A small sound classifier, trained from scratch.
Model: 6.48M parameters, arch jasper, norm batchnorm, activation prelu, depths [4, 7, 4], widths [128, 192, 288].
Training: soap at rate 0.0048, 12600 steps, batches of 128, held-out accuracy 100%.
Data: trained on drum patterns on synthesised drum kits, 26041 training examples, 61.9 epochs.
Rows from block 10 of a small sound classifier, named by matrix and row number. Rows with one number belong to one channel. Each number is 50 + 10 x the weight over its row's rms, rounded and kept within 0 to 99. All counts start at 0. After the name is the row's rms in percent of the matrix's.
After each channel's rows are labels from the 100 clips, of 14976, where the channel reaches its highest value: "strongest on" is what is common among them; "loudest" is the band of the loudest frequency at the time of the peak. Only what is clearly more common there than usual is listed. The data: drum patterns on synthesised drum kits.
# convs0: first width-5 conv (model.blocks.10.convs.0.weight, 192x192x5, each kernel summed), inputs 96-191
# convs1: second width-5 conv (model.blocks.10.convs.1.weight, 192x192x5, transposed, each kernel summed), outputs 96-191

convs0.28 099:54 59 66 64 73 39 43 62 63 51 53 62 46 42 63 35 64 50 56 64 53 46 46 52 53 46 41 62 39 52 56 36 64 35 65 50 46 46 64 46 46 33 51 43 48 49 51 78 58 49 47 63 45 50 59 32 48 44 52 50 53 42 43 41 48 60 44 41 53 62 41 50 31 30 62 66 59 42 52 62 38 64 35 48 39 33 30 45 53 35 57 25 47 56 38 60
convs1.28 103:51 54 39 40 38 46 52 36 30 50 53 58 41 57 38 69 38 33 44 54 44 29 50 31 45 51 62 39 44 46 32 55 34 58 54 48 42 64 56 54 36 39 60 46 55 56 50 63 43 27 54 60 44 59 37 40 48 69 39 46 63 46 39 47 52 46 54 48 74 54 44 44 60 43 48 56 54 38 50 58 72 35 65 66 35 55 56 56 56 55 43 55 59 30 36 49
strongest on: shuffle; random hits
loudest: 4000 to 8000 Hz

convs0.26 096:43 44 59 33 47 71 61 39 52 59 43 37 56 63 40 48 47 63 51 54 56 61 37 57 77 63 72 53 55 43 64 77 74 68 47 44 52 51 52 52 55 55 55 54 61 61 42 37 56 50 59 64 53 41 55 41 52 54 47 47 53 37 76 54 66 61 58 55 55 46 42 36 59 62 47 38 42 49 41 45 53 53 48 49 44 48 52 45 56 56 44 63 39 56 62 43
convs1.26 101:50 63 35 57 34 57 41 46 47 36 48 45 46 24 49 51 43 46 50 43 70 36 43 53 36 60 57 43 58 35 27 52 56 52 54 49 64 53 44 62 43 46 58 38 66 47 45 40 40 54 50 47 56 58 52 62 38 55 26 42 42 37 51 56 40 51 54 42 60 45 51 49 49 71 61 43 61 47 38 37 43 50 66 64 53 53 50 43 35 36 47 56 59 47 42 45
strongest on: shuffle; random hits
loudest: 4000 to 8000 Hz

convs0.20 092:17 68 46 53 46 62 40 42 42 45 53 48 62 31 46 43 47 48 44 48 62 42 52 41 50 34 58 46 43 38 70 51 64 50 61 32 59 52 60 46 54 41 47 53 65 42 48 47 37 58 43 45 58 42 54 30 37 45 60 55 40 44 55 52 47 41 53 47 49 49 68 40 51 53 38 48 51 26 38 41 53 41 47 53 52 48 55 47 48 28 54 42 53 54 48 40
convs1.20 096:52 45 57 52 71 60 41 57 53 48 61 43 68 53 43 54 46 43 39 34 57 45 48 52 59 55 52 59 56 36 56 71 44 67 66 46 46 54 40 36 42 45 63 43 35 41 45 72 50 40 57 78 44 57 41 54 41 50 51 41 44 32 52 58 44 57 44 42 42 67 43 31 57 59 57 62 53 48 57 37 57 56 61 46 46 67 45 43 53 73 48 59 58 49 53 42
strongest on: tempo: 80 to 90 bpm; waltz; rock beat
loudest: 4000 to 8000 Hz

convs0.186 102:38 55 43 59 62 46 50 52 40 47 30 50 56 59 69 63 39 53 46 58 38 58 62 54 62 37 48 57 49 50 37 45 61 59 27 37 60 79 57 76 54 54 60 29 36 44 58 50 47 38 47 46 47 50 47 57 61 49 39 53 45 56 61 61 49 43 47 52 62 40 46 46 43 52 65 56 30 36 46 41 41 61 69 34 50 43 52 54 69 59 55 51 51 58 42 56
convs1.186 095:50 44 43 46 40 41 50 55 53 39 38 50 43 64 48 61 48 45 43 49 47 50 46 22 40 48 60 54 40 40 33 52 41 33 54 50 51 54 46 46 33 38 49 54 38 29 58 47 47 59 56 60 43 49 39 56 46 50 44 40 58 42 50 59 52 32 46 38 61 49 23 45 52 59 24 57 54 62 54 64 65 60 53 47 51 50 31 64 40 49 42 69 47 64 46 36
strongest on: shuffle; random hits
loudest: 4000 to 8000 Hz

convs0.79 104:60 28 46 52 45 52 47 63 42 54 50 34 53 32 62 49 32 48 58 37 33 40 53 52 43 50 38 45 48 39 31 60 39 63 50 54 39 44 36 44 50 57 52 53 34 55 50 57 60 46 62 43 39 47 47 55 49 58 72 40 54 48 54 60 53 53 56 54 65 55 46 43 37 32 64 65 64 66 53 47 43 41 43 73 49 57 41 52 61 64 47 45 56 45 52 48
convs1.79 106:63 53 37 55 54 55 16 55 39 50 47 61 56 53 50 38 41 40 56 57 44 60 70 42 58 53 52 37 45 56 51 57 53 36 68 33 57 54 42 37 56 49 29 75 26 54 59 46 59 42 42 46 50 38 62 57 44 45 63 46 43 56 47 52 55 54 43 53 45 46 42 50 59 56 66 59 61 70 40 47 49 63 49 43 46 58 52 57 30 35 47 63 49 42 50 47
strongest on: waltz
loudest: 4000 to 8000 Hz

convs0.27 104:57 55 55 39 58 47 61 36 46 69 37 41 55 36 46 45 34 53 44 56 47 64 53 44 60 57 40 58 58 58 49 45 33 40 52 58 60 50 52 26 40 57 36 52 54 55 45 52 60 68 59 41 41 55 50 42 48 51 55 20 54 64 32 58 47 40 48 48 48 56 59 47 74 55 51 56 53 57 51 51 48 58 49 36 65 53 57 65 39 46 47 38 34 39 38 54
convs1.27 108:41 41 51 57 40 63 39 48 34 43 49 69 55 47 55 52 44 54 42 49 43 44 45 54 47 60 63 33 45 57 65 39 46 68 37 73 54 53 42 41 59 32 47 44 46 25 56 50 37 51 46 39 58 45 63 42 33 58 58 65 57 48 49 35 23 58 38 51 45 56 52 35 54 51 41 50 46 45 56 50 48 52 33 49 62 53 55 39 56 63 38 52 52 50 52 38
strongest on: waltz; tempo: 160 to 170 bpm
loudest: 1000 to 2000 Hz